python train.py --model="multi-label image tagger" --dataset="cartoon faces" --train_examples=101725 --image_size=64 --crop_scale_min=1 --horizontal_flip=false --color_jitter=0.2 --arch="vit" --norm="layernorm_no_bias" --norm_position="pre" --hidden_act="relu" --mlp_ratio=2 --head_dim=16 --fused_qkv=false --bias="none" --qk_norm=false --parallel_block=false --inner_norm=false --patch_size=[8, 8] --conv_stem=false --layers=12 --width=160 --positions="learned" --pooling="class_token" --num_labels=47 --mixing="mixup" --init="xavier_uniform" --residual_init="scaled_by_depth" --optimizer="normuon" --muon_scale="match_rms_adamw" --learning_rate=0.006 --momentum=0.9 --nesterov=true --orthogonalizer="newton_schulz_5" --adamw_lr_other_params=0.00087 --max_steps=12000 --batch_size=128 --epochs=15.1 --lr_schedule="step" --warmup_steps=360 --weight_decay=0.07 --adamw_weight_decay_other_params=0.01
Rows from block 7 of a small multi-label image tagger, named by matrix and row number. Rows with one number belong to one neuron. Each number is 128 + 24 x the weight over its row's rms, rounded and kept within 0 to 255. All counts start at 0. Numbers have three digits each.
Before each neuron's rows are labels from the 100 images, of 14976, where the neuron reaches its highest value: "responds to" is what is common among them; "lies over" is the class under the peak. Only what is clearly more common there than usual is listed. The data: cartoon faces.
# fc1: MLP up (model.blocks.7.mlp.fc1.weight, 320x160), inputs 80-159
# fc2: MLP down (model.blocks.7.mlp.fc2.weight, 160x320, transposed), outputs 80-159

responds to: sad; purple face
lies over: skin
fc1.193:148145147084117107132109166148142149145125138155145140156201142110056148125113135157134092104149120149115089116134114118144104152141107107159135129078091124146128148129141108139148177119122119126125140109101159170153137149120096139145144137
fc2.193:143123121137105074157107126123112110137073121159129112145154141106109162100107145138166145110131180136103150086136122078137167156133131128149122154146136166133124144191134128126106130100118120168123194150133162125144132125114083116165082144

responds to: cap
lies over: hat
fc1.215:133068070126119123141146121098118123158127143133153157075134110136176143151120114109148183149167121124150081129090170112134123125114141113111150161134127153095093128097066143136118121181154117173154114155112143110114172104105143178148112106
fc2.215:133150092140098146120120071150175150099160150163130106131112103151156052137102134200119129132163094160127121166142128115119109104094093114106162130160134098124121111079149116138115124104155133109116124116113124109103105135130168144112151114

responds to: red hair
lies over: hair
fc1.53:198116177130134166101136103139130119108114104104110143103147104112138122139172131147102161136134153095157113106124075174119181134095139086064150136106114100127107098142094115114133131146146112115123139151082126139144098124129140163109138110
fc2.53:078148091139143094166123117154153150166127107107084130120119104106137126135097161119134113107122101136118138141147161136136079138156117105140135115132094125129124074108088155141191114093133160101099087119105121126107094143107124120131152133

responds to: sad
lies over: skin
fc1.71:127142144127118108109112094120106178135094116142093115112125148107110101111142150136091132114138090093190128094172139103122135134110112114140100143113168148165108168176127123131104126146158121126113178116119135160129132128117085116159144109
fc2.71:111112146164161112129124108113114135102142150144111148170134104108148094130152123160077144158113115118160139108120116117148163137123090163143088079110149162126179194172107126102137178152128141118108137156140127148108132111142119170130105099

responds to: laughing
lies over: skin
fc1.49:155133143139142142115108115121147122078135144137132165062113178099141088141141149103106136082160152148186123107125178125132137102117121135127156151127139130127091120077121157135134126135114121097098161102119117089098087147172112138140131141
fc2.49:111148099181126113144183147137118120122125112114088112170127161162118111133161138126112124142150146153079090082095152124139158110088140124121158121144117137146125097146143068116120116134123156110150148128130098156132127094134098103121091127

responds to: red hair; beard
lies over: hair
fc1.132:126135117091113157146149072112065075169150143112145126127124114073164160154188117134136112114130174094126138129107117068118092094156139124113159114147138080119186137133152131101181133156112139124143137108084088098126138137128129115124122125
fc2.132:118147177102112149141144115103130069155103105108159115111161123124163078151153151052163121137111157163105140125101147118157116158125126121151086160136143098111143115154106128101156126104110150145119129125153117076141074142108143131136114096

responds to: laughing; top hat; cap
lies over: mouth
fc1.263:142096136110166093176133106091105122186088099125144143135106106103122147197117145136142120157165093133152122150097183124168110121097125110128135111129149115140157123131142090131154157137119109152117102144129118149148151103100120120116128168
fc2.263:135118120122131133090109126141085132124129097119126125116093129150139112085178158169116135142118142113122159086115132117091100154112166141106122099106110152130138186102111118117068119091135122111134131109126180115124113137108115174105077068

responds to: crown
lies over: hat
fc1.205:160110126147130123095165178133150144122123127132156157103121150115160096181158109179153110107128106170151138187087118159135097091137161144142181138126084129112121085088143113129113153125158125167112116114145115108136131113149156088136108110
fc2.205:100142098134143118120153108091119119129110123137099148137131160136129158109148134142078130127122154117158148138089107158121087126154174119116105108164101121132161175161132145103165154097135104135108115155179090146090141107129117133124109135

responds to: neutral; pink face
lies over: skin; hair
fc1.14:105159138124124150152126109175132140149162139119151128122146134147151117114114144126130150096131109130101103143124128164126052160129165124130099149134105112144106095163119144162115110146123100114133127129115121161116133132122155123127107109
fc2.14:130114128191113108124085101094162132126107098117166111145116070126138141151116089148094129118119119124162137166091153150135157138108128106132159103108100145134126172107130152165103146106114128143124121120147106090126132108122127118142111159

responds to: cap
lies over: hat
fc1.201:116123070092180116129116093125144165162117132139127134099134158193170150143152128139124130115164112116130156108148153132120116099122081123111142135178121135136133119172062094112121144158147121119136103160140132177114120122161104213169153104
fc2.201:125077127115127123150123134136144095141136107148115124168085103130138120112139116116113086207133142115139103136121144139117098122089116106167123118161137108150120116123122105176153075152096124113096124104197108088127123123177184089128114102

responds to: laughing
lies over: skin
fc1.287:105122123122158100096088178118084138129164101117122127126148135108116131132138131148124140094151139109153097109138124124139141103123127131111122149088145116141101157137161130141123126161136125146107129090142130111112141164135112130088143108
fc2.287:162118128098184100123141128159102139122094141154117142131141146109141109101152114116095174093141095105111134090118141116141085122098138107099137138107123132116101135120145109142117102083152154075161141153125101093131136111178096130162165133

responds to: crown
lies over: hat
fc1.98:135125142091136128126157129121095136136111096158113138070128157133132133132135116127108110127132165106125086129129078175132156124124115122114111091095083133140114114190092063131163124151145134139166131126144130126102127123121144144094170139
fc2.98:116154189131132134104138149140147117122133156105092141149136157113110136131144134094081123135145119119130123105106169114113127120120137114141100104128102142138126130161166113140118135136082081138162140111136152122140180131149132143161104118

responds to: laughing
lies over: skin; hair
fc1.202:151118149143145094076087149107153158126141129113130182138151106090139099135131140155132131090123152101175102124139132106154126126152152119099164137115193122112132142104145139147135096106123082103126157097165134115145101171104130189131122124
fc2.202:162147128158146110126133108099102160126172092137134139144126110083124077159098164155094124119177125115149109103104184132127117109080132116146133159137147071129112133158114102147120153139122118117113122157147149114093125149125115101124084113

responds to: top hat; pointed hat
lies over: hat
fc1.186:137105182096144122138098167122136109103134130117150157120145134079142131152108149107146107098103143139093091144131173108132132077082132125159141139076139101129138121117122180151109099123118107167186127168176193128117124119068129118140158141
fc2.186:155162122141124125126114105104134123115161145134116130102130131111128095088123140151158130169104164152151126100121153134128138084117108120083143100178104144168162112112132098156102146129138155077127105107088154164178139133158143162122123104

responds to: neutral
lies over: skin
fc1.146:119113159129163119104083146144167138162118129111153173100128142145171092138146138129107148122103117128061102169104085142146094109149094084132132091125172125160140148111138114104150122126111102121146123166171095118156102116154160143105118110
fc2.146:153131103146130155138185096119137132143152137117079119112119121117175126139140129141101155132109127127172128142145137105147134166159165168141153147140096113103111119087111107120160073103126081097108133123159129132141098172055105133130075136

responds to: a mohawk; cap
lies over: backdrop
fc1.214:100183106145151118112091164102110145136113122130142169105140128104152128093190120129125077093084191148142120107148147131138123155112116095108124144129128124098117114139129127133126097130133135133151120134131066144141122111141085110094083127
fc2.214:144124155125150135113106098159126089156148133149154118131113137101142153094104118149125122147106143124172119139156104106142129131135182115091161101155144140139144114157141087124078157100140131127093077102121095114109139178116151076112103166

responds to: top hat
lies over: hat
fc1.153:093150121122112095114095143109119206183162158125144134165152106149107146136097174149130109100142101141132127104108148127096091088149096190129132108130078123139137156186136114164151143131151088115158097132114106179111146140098116168115169125
fc2.153:169107100160081121144123167091096124138155097137130143155162093133117118146137124115149144147127167096070128119116150116107141128092114122115157175105143140093123097109117138155128097136177176153187120129117148139111161139116121087126112145

responds to: cap; top hat
lies over: hat
fc1.290:156136118183089158140105166128161122174143163106110134089144126107155140156186142135126131138134107129153102136109085134123120138114132130132077091095144116132097175119128090112086114116144166154120092115116139133160091142106143095131147186
fc2.290:144078125153107111133097141123096148136137146144095136085128148120108147117129117165177101104102106109139102102130126126093134151184181116149104161124124127109153138115192120109106134084103184112071117096105127134158130128119117150171092139

responds to: cap; crown
lies over: hair
fc1.164:159091101117098124138103102105138153116136127143121146103118131148110138133102133132141095125153128130135099148184181153128134138181065107137119110138137145153151127159082116123079164121143112139125165133122100135108082107124128125164108132
fc2.164:164127112092117136137153124154086103124139140129164145102152096114112133138127111094120125156092096139141108126142141114116123181102143137140142167129129182148166077134135154099144125111132137123130124128123110147147134128111148178140151153

responds to: curly hair
lies over: hair
fc1.13:120120116125136136095093120117188111143121118117118135131140144108154145133116146106119114125106081171165066134136101139145096161126129104123164107135141144109153115177143118113118093148142139134150105128126150076132164117169115074165099096
fc2.13:137125155086137128095103129112143157099149144122113126125128187158129130087142139064126132126108080108120133123122131154093122144126128120124139105109109125121108105169132182133130134126119111148131123154099146118114151122133157139116159129

responds to: laughing; top hat
lies over: hat
fc1.176:141126173121154105144147123115114148060124104111113145106126118129147104102143110108094153127174157139163107121169127164152133158107138144105117126145145099078128123101169058114119116132144125111123135093116158120115120170149123108136151111
fc2.176:133149075135117089190116158118098156132137175168141104139167153128158153093111075094103174165147165133120140129107139145134135136127135106089156107112095143085155149140130139131138171144136127107123157159114131136140111102095100161149115119

responds to: pointed ears
lies over: backdrop
fc1.145:113168095121098128133108139152127136149125098136113134124102140156125142134105162120143159096130092185135134152201104130103164122135112163134103170126109126146116094093128087125130113112133146082127134131114117155158102154111113158101126102
fc2.145:086170109156090146072136153132128146067143138095156121148102154116126143164109130158132129147134151150132112151114112149128166155128155106134146175206070087133112159143116151140133103104160123101160122150124157132127092135112120106090157071

responds to: pointed ears; pink face
lies over: backdrop
fc1.92:183124125086115112109145146123118158119144095142145146098119124117136126133111173079112103127097118143129114154156108143160092093142093128122130141125113139137130081103105132141135111151116153118141120064086112119136130153117110135129141136
fc2.92:103173074129156164102071121117128147109162122124145102145131082117118128130146136105116110128174147132155140103050126136127123145137132154101155160137145125130106138135123119115125137124138103155103141148093152106155133124125136107141095085

responds to: sad; beard
lies over: hair
fc1.2:144125160096143175164158162154158117106147112150179158130157137106112156111123144165135134110134138108134106168134104083153188154146095119125086141121126118143161122150133104147140146144056111130146122102102147141119140123112107179123127147
fc2.2:086148146105103162102150130170119127168147108149083092132129131124095152132077096148119120112148125146118124087086175102110127142182137102146132149136111117113122126140147097172127204108154124158140169103107121152130121109128116117107137139

responds to: red hair; long hair
lies over: hair
fc1.158:147117128139125149108072048101110156150118116166104151175144072132194162137156171114136132113118126130103083148150136129138100098099140117164102150128127080153125119104120138103140125107149123131115172132114160136105117155142134126143122099
fc2.158:137099156117165168142165148155159145116172092096158145163109111095083138108138088080140137120114096147122135131112139174145136171166095111116144138098109097104119099126130124158125091155117140119141098134142076180133111132112163164142163109

responds to: crown; surprised
lies over: hat
fc1.43:120149133140148131110121134104094079187113111128135103111164169144123146154141100060118198126103144083127146126124092135098135089116140090089092074106121134135163123157119142132137138131152108156160079172158105137101121142126078157090150152
fc2.43:123101112103121116135122159136151141115120143107109154148135122113157129120133131121081100105127112122137155117087180131132101120099137082151131132151127174120127149105109162104120114105124107165132134137069132116135121148105126122123137143

responds to: curly hair; crown
lies over: backdrop
fc1.281:120162147137131117155145076093078140136131104130108175113136151122119125123111095130125099130142131118128170111122139123109135091115137084131133140135119092084152132102145135149179099109143100125114119133174115142088134155181093107136123116
fc2.281:116135135097135099121101128154119153144122128084103117178151125127136171133097153129142138137130101100102127139140114149120157157157170149144115131095127122120109129162092119099133148198132137129077142106087085094144134125112140120139136137

responds to: sad
lies over: skin
fc1.210:148100133148110115138124151154114175160185125116157153121146140107125144158107112153136140109159071125131089140156096134110152129154136145146111124051109121152105165161153064141141148135145115126148131109106138169162144176120104169134101091
fc2.210:118095084106157136132126144129154133134074148158123078143134155126080129148112103102128138179148184092156159102113159137114120156150148143103115145147132152097157151107173126108106168136117117094142158121150128111122116188117093068128134136

responds to: top hat
lies over: hat
fc1.44:141099120149084156169129129079137137156142161125137120117145109155146169167111140135094130141128162168114127122151091167135132162098131149122074155133101119110113157140105147142109115103104131099146133119158135140144139144160115140161141101
fc2.44:110137157109120105147106131143122104103113116170114142107128145089105119122150090124138100086156117105088110113111136164105123134166119111124208133150111133114098070130109106129134142118132103140132092121110109115141141097116160114145133179

responds to: pointed ears
lies over: backdrop
fc1.94:160131141118097126138102159139117163124144111121145144119118138115127143137101168135121141146106124151147126105153113133083110108121115142097121119144118151146085136122116100196120090111143133119123147078062150136097092116116109169114116071
fc2.94:116125102125084150103126123099156148137150109159146111146125127128098111191155148154139092109134108127113114087123125152115181100136155147123149154179104105125102134128145147116122108149131113078114103150156121094081141134110130116058125094

responds to: cap; top hat
lies over: hat
fc1.279:098081097118104119145137081114136128119095085146148136134152119124126195136174135107098104179154142121149085140140129164128130142117138150122152114106175140122166127147071109148183121127119172152169139123098159151110090161120111111130108114
fc2.279:137145142101136130121104100137171134104127114129104096121114168156132125148118142134095142124144119172112139114154137101113104087109144136169118135109161127146143139085144137126096116124151098065122154122126125137133128101087142137142148128

responds to: a mohawk
lies over: hair
fc1.162:097161116116176144123126112207101134162116093164118133120096134139139105140135111134148098118145106139150105122154151093113136108128167160115109114145092141105134126155113114112119129126147146134137156119128128084129079133161133160136097135
fc2.162:140129136110118107143133107128174104078127117101120122176100122118171136076169136197138169125092114094069154131074123159108133114171121116120154130152131143190115087140103111128178124154147140116135128114097123162124122129084112132104162135

responds to: curly hair; smiling
lies over: hair
fc1.130:120163154131103168119121092094151138170164161160171142134161180135130128130103120119114151135154113162129098126123108080090143122145087118136159164118142133156123144142142097104143168133139125100136149139107099133135146109117115151189128104
fc2.130:143097141133110137181155127109116113127167122146119130153128142105108106144098114103155092121079147119135098169168123137160174110085137106101134115117089145097106091146065097126097105122138112101163126067138139180116118171130104148116119162

responds to: neutral
lies over: skin
fc1.307:108117153132155187145110087126117141150153098100145147106140127152152125114136151116141120135128134110112093146128110167161129125111131115141116125137099115118149095111124147166154105104109132141152101088165139110106140128134157122151107105
fc2.307:085082148108160130101162191113134124117136118117127149093133116120145132104165138110097155094152147127135120118080130125121184116159129116128122147114122122110171138096116131111127093100161097125138075133147117160148106114184130155097114132

responds to: angry
lies over: skin
fc1.312:137095145177116133115132098122139136150118093108169163118142169132144097157124128141165144097131138120121064175158162161113132124131117100114092132156136108144129142083134110111112139112121133179140107146087135135132114167112153153164083120
fc2.312:135134081119154110150127111156133146090142134127103110120141179120126064128118137159163129104112117104162130133157145166132076136149132141091102144148134104100155123119117119135146120140115110117130128115150124114112171097175141097115133102

responds to: cap
lies over: hat
fc1.217:118106116101127149171117171133140137132117176149165097120128178142140137165158138119127141179118150139094104113130147161121106125117107087146124112169205083115154117131144156143113117143129115120097134147127087114120119162146104152129077133
fc2.217:085096140152132118120126135128120137152119156165116102060113136074104097130121164145168155139138102139153132148146099074147075154116083119115119142100152138107171123118108092122102114140153159158105106151106166137144151171130138144125089176

responds to: pointed ears
lies over: skin
fc1.294:132120145109163132091155149149148128122167136148155131114136152095120100171149114090075149096122092151101162139144098108163116198138131149134107148150122084107130103141110132121151119129150124134130134108164106140136161158091138144126113106
fc2.294:140119109135135155117152167072138106090127108132153166125175143116108127139133133129108156121134155114124107123129115144133091105150131114166123079136102150152135128147117144122137161081147160106122115134117130095108101100108092130158098149

responds to: a mohawk; blue face; bald
lies over: skin
fc1.189:128116100110140097168129126120103159139122140173137137128167093154121128168118140072123146109137134159119172116136126111132108093148136104112123104123133156142117118116138120155144177146087164137153134129124125120127146101101150154091128135
fc2.189:127126132097167122120104073147125169139185117126156147121103083101127145107130130098136133111144129138078065124153102114130136140115141173118160095126148090107181145162130166110082095121208155104103131146145142144120119140117123162121148100

responds to: neutral; looking right; beard
lies over: skin; hair
fc1.104:119100131151173126105133091068138123166121118081124157159140138112080128144140155164097095102100174115155091134082130146112116147122129116141142150110125088152137119145123124118108097122158108133103111124109113117120102120144148200181126130
fc2.104:115111161095144155087141103140124132165141132121121143103193089088135143155100133103147105140149117124065069173139124154100096118136139105150164175163102096115122113113108117136162140123124090140163120116134144158148131145126172127172150152

responds to: top hat
lies over: hat
fc1.47:100110106105133144163114118119150148164135145134174118137119097130171151119097089093156129109139157153108169106137113136104112119160140167144095142098107148121129161131124134119144106089135115123167125121114133140087099132083112156162124153
fc2.47:145097160129100102092105157142094138126096107106150101094121112149118124158108112100128100129120144170106144100194134132123109152157102140106148149109097128106124144108089130143141089142124111151189112145119150127115140122120131145127101138

responds to: pointed ears; spiky hair
lies over: skin; hair
fc1.284:148121099126121145085127150123162150153134153113109110112160140162134093153172145136115129102111127109136112130118130138179112151154058124117134171160120127091112090140126147129146154124135135109104128144117137141106172096120149138157065119
fc2.284:119149065117143153127114122097083125136117119141154136078133122135111164117121160128124128117191136152115083149137119113118133106130157149127110116168069136109115193126108107143147146106136117089161119120093173074137143126129146133110122155

responds to: cap
lies over: hat
fc1.235:155162158127104077136126112149087158193124154171133096119197168103157126143092120156112116153102116138126122119170125111146128110147098119108119165137114096123112163110113125134128150125122075137162076157098104139124124137153136090136138119
fc2.235:126138063133154127104124107103145109104129152148129126131100131127131128079074142148126146154134160127120112168128123126119130127124140122164109148129150120120100167139150120159121084136135164122122166089133139133122132137188161161161121116

responds to: red hair; long hair
lies over: hair
fc1.121:164148120118123140132127110144101092162133134119104139116123116096165111097161163127142163147157179102161119109081089112084117115151125130092107116127140073090143147109137127094180151143099114123132134079081123117142132158137140109120120106
fc2.121:121125148116115141135136111099145109149149109145155144120160089137118103136147151088119122102132136152096140124136126120147136147137138127113114148159116087121180122169098150116155122116123158110099140136167143092138097138123110102137118084

responds to: a mohawk; hat: no hat; red hair
lies over: hair
fc1.261:110171152127111117076124138148111112120086132160153132111147130108119126136112107132129082113112173089130156156144122095155084111116154104091106131136090146093160095123152174133129124132139083145159120111129111155139125109147107118114080154
fc2.261:119077143106132129148118103144122092118124086173130106143138118119124158117140148155147116177110091107143104137101117110130137128134150126135182134185157129097122146097182082148092121123113140099080137121160135081106166135156163097139139124

responds to: curly hair
lies over: hair
fc1.200:137111123149101129107126174136158169165103115148124081119123124103171129146128105113114127121126113139124100100167117094091114140178138124118163136171131109119150136129124149092153109132140160150123148089150158162137124166136126105148135115
fc2.200:116159128144136144152112083135122142093144090109101162157110108127085126128082109104139151138085093146156145129086098144159153176139146123134123131106116112091117160108220116115151132107152170119103153140113078147126151164112163110177137127

responds to: purple face
lies over: skin
fc1.148:151148162134143162143141125133114147116166185160093137098126133103102169125147097132147095108139076131119134103162158179131165095069124118122126186118120129144163145138125103146146106101123161143135103154123126138090117108061168142126121147
fc2.148:171157157131166158124149103142121166130110142154110143116148104092121111074142123131115098122157116160101131139101176153122118123108116133113142122135140115155133140139103120121143131088092120124135108115128121110114158152081156105108125109

responds to: crown; cap; a bun
lies over: hair
fc1.21:109110080100188120104118130116113112086122148113119092135112125169074129108111124135143143085118178141136136139175144148161111161137084181131110098104101128152105155119096149125130137177101170132112143110140137156153134130162134185102119098
fc2.21:121107124122130091078121093131172112141104068169136138097151154119121136139123146127185134133104107120118154102105105125123144128123133123185124129137131072105139100089165165065133135150142110117139155166097124134133116150118125088126164172

responds to: a mohawk; cap
lies over: backdrop
fc1.171:146117117138130123148100154097113107125094173135140191109118110120115145096132121149129131093097132127144158115169138139141141119104122107090101149133096107110119150185125149117146125131126159109118124087133070134120099120126143117084119110
fc2.171:100143133122140159111078114122132140154127102156203134118150178119132173109138126156128098145158112174141081155144095096102153150146160105094134067149148154162140115121131090131097175103096145110152114140140113124113165129129159098112093150

responds to: sad; beard
lies over: hair
fc1.157:116154152133172148106119133135134152130152172116136139123154153114130108115108119119111120112142146154129131161054142126161124093128107139150135129142124086117127122152137106106143163113146134131054080136086123132157131113136132090148134125
fc2.157:176139110138129150161110147071133158131122125122159091118165097099125138149089158162112146105162129121137069111119106153169101134182078139113175126112076138119099112114099085146113143124149124129160163134125140095126169161086137116100092141

responds to: pointed ears; green face
lies over: backdrop
fc1.236:140159117119082132152153142139101130131134082134148163118098174128155139128076139114144140099138130171121155157151120126086132118121163157120152120160129120161119108102123117114121080098105146095134105159084115127118127165108113165112127080
fc2.236:100177135139096142075125150120136151100162185067167133126104146133125142177118143151139119147132135136103083148134112111132185134143147143148126133182083122145127172136143164149124099130119114100144114163113126126124107156135132114084142101

responds to: neutral
lies over: skin
fc1.293:144103142181151121130118104139137128184151158113151112126117150066109141121098176123113114089092150159162096152129126118157121102134093121164112129096132122144130170133118113085121163164157098111100097092130117153143161143162129137161165128
fc2.293:130117103133140105111121065130093117141157122087116123165087134141129128128071156125122119077138124135159142102117110159127141123131120088086129112149066114124102124116064137128128118110110163162151126155142110108123141160146159165187164117

responds to: red hair; short hair
lies over: hair
fc1.26:123091124105146127095143143135110124180096100109094081110115128168137119124178110143087111131126157139124085114127132101157101170081126109175083132085140118139130152158126123127102158126165087139109119149145116139151115165130140163141103113
fc2.26:150141131144148091162137164102156143136160109129144195141112128119151153094139139145098130110177114121116150160131091143110103090125130151134115123146113129113112173173113102153158152135096111132116133163098129085111115096129131185140156108

responds to: top hat
lies over: hat
fc1.97:150122101158094121090080127142073165127137147118118120129130097134141126159159132078089156161120112151149087125139124133124156119084135124140149160122133146110159166129162144134109106093158166108154107098145141134131138118154125123175083148
fc2.97:123148122133088114122131131158107153078118086155136114120111136111138123133148105132155121149118145128124102082089096161168127100079171166140129119138143142105098158087141119136104103124108134144155156124167099141122157097140148126132138096

responds to: a mohawk; pointed hat
lies over: backdrop
fc1.311:123112100107149169150128111073109155118109151168183156095129151118182141113122095127131114132114158123121109125168096067172111137108090140082095204142086126121138095139072130086119132118124122123133104123150137116121150142095107159141116145
fc2.311:115126101154098124134116163137116134152135162098143091126133172139107140122169163175176126117128088086129098133089125085091093144114183148096139095146154123159123166109131157150063112157105108117135145146128109108120102129089111121104176115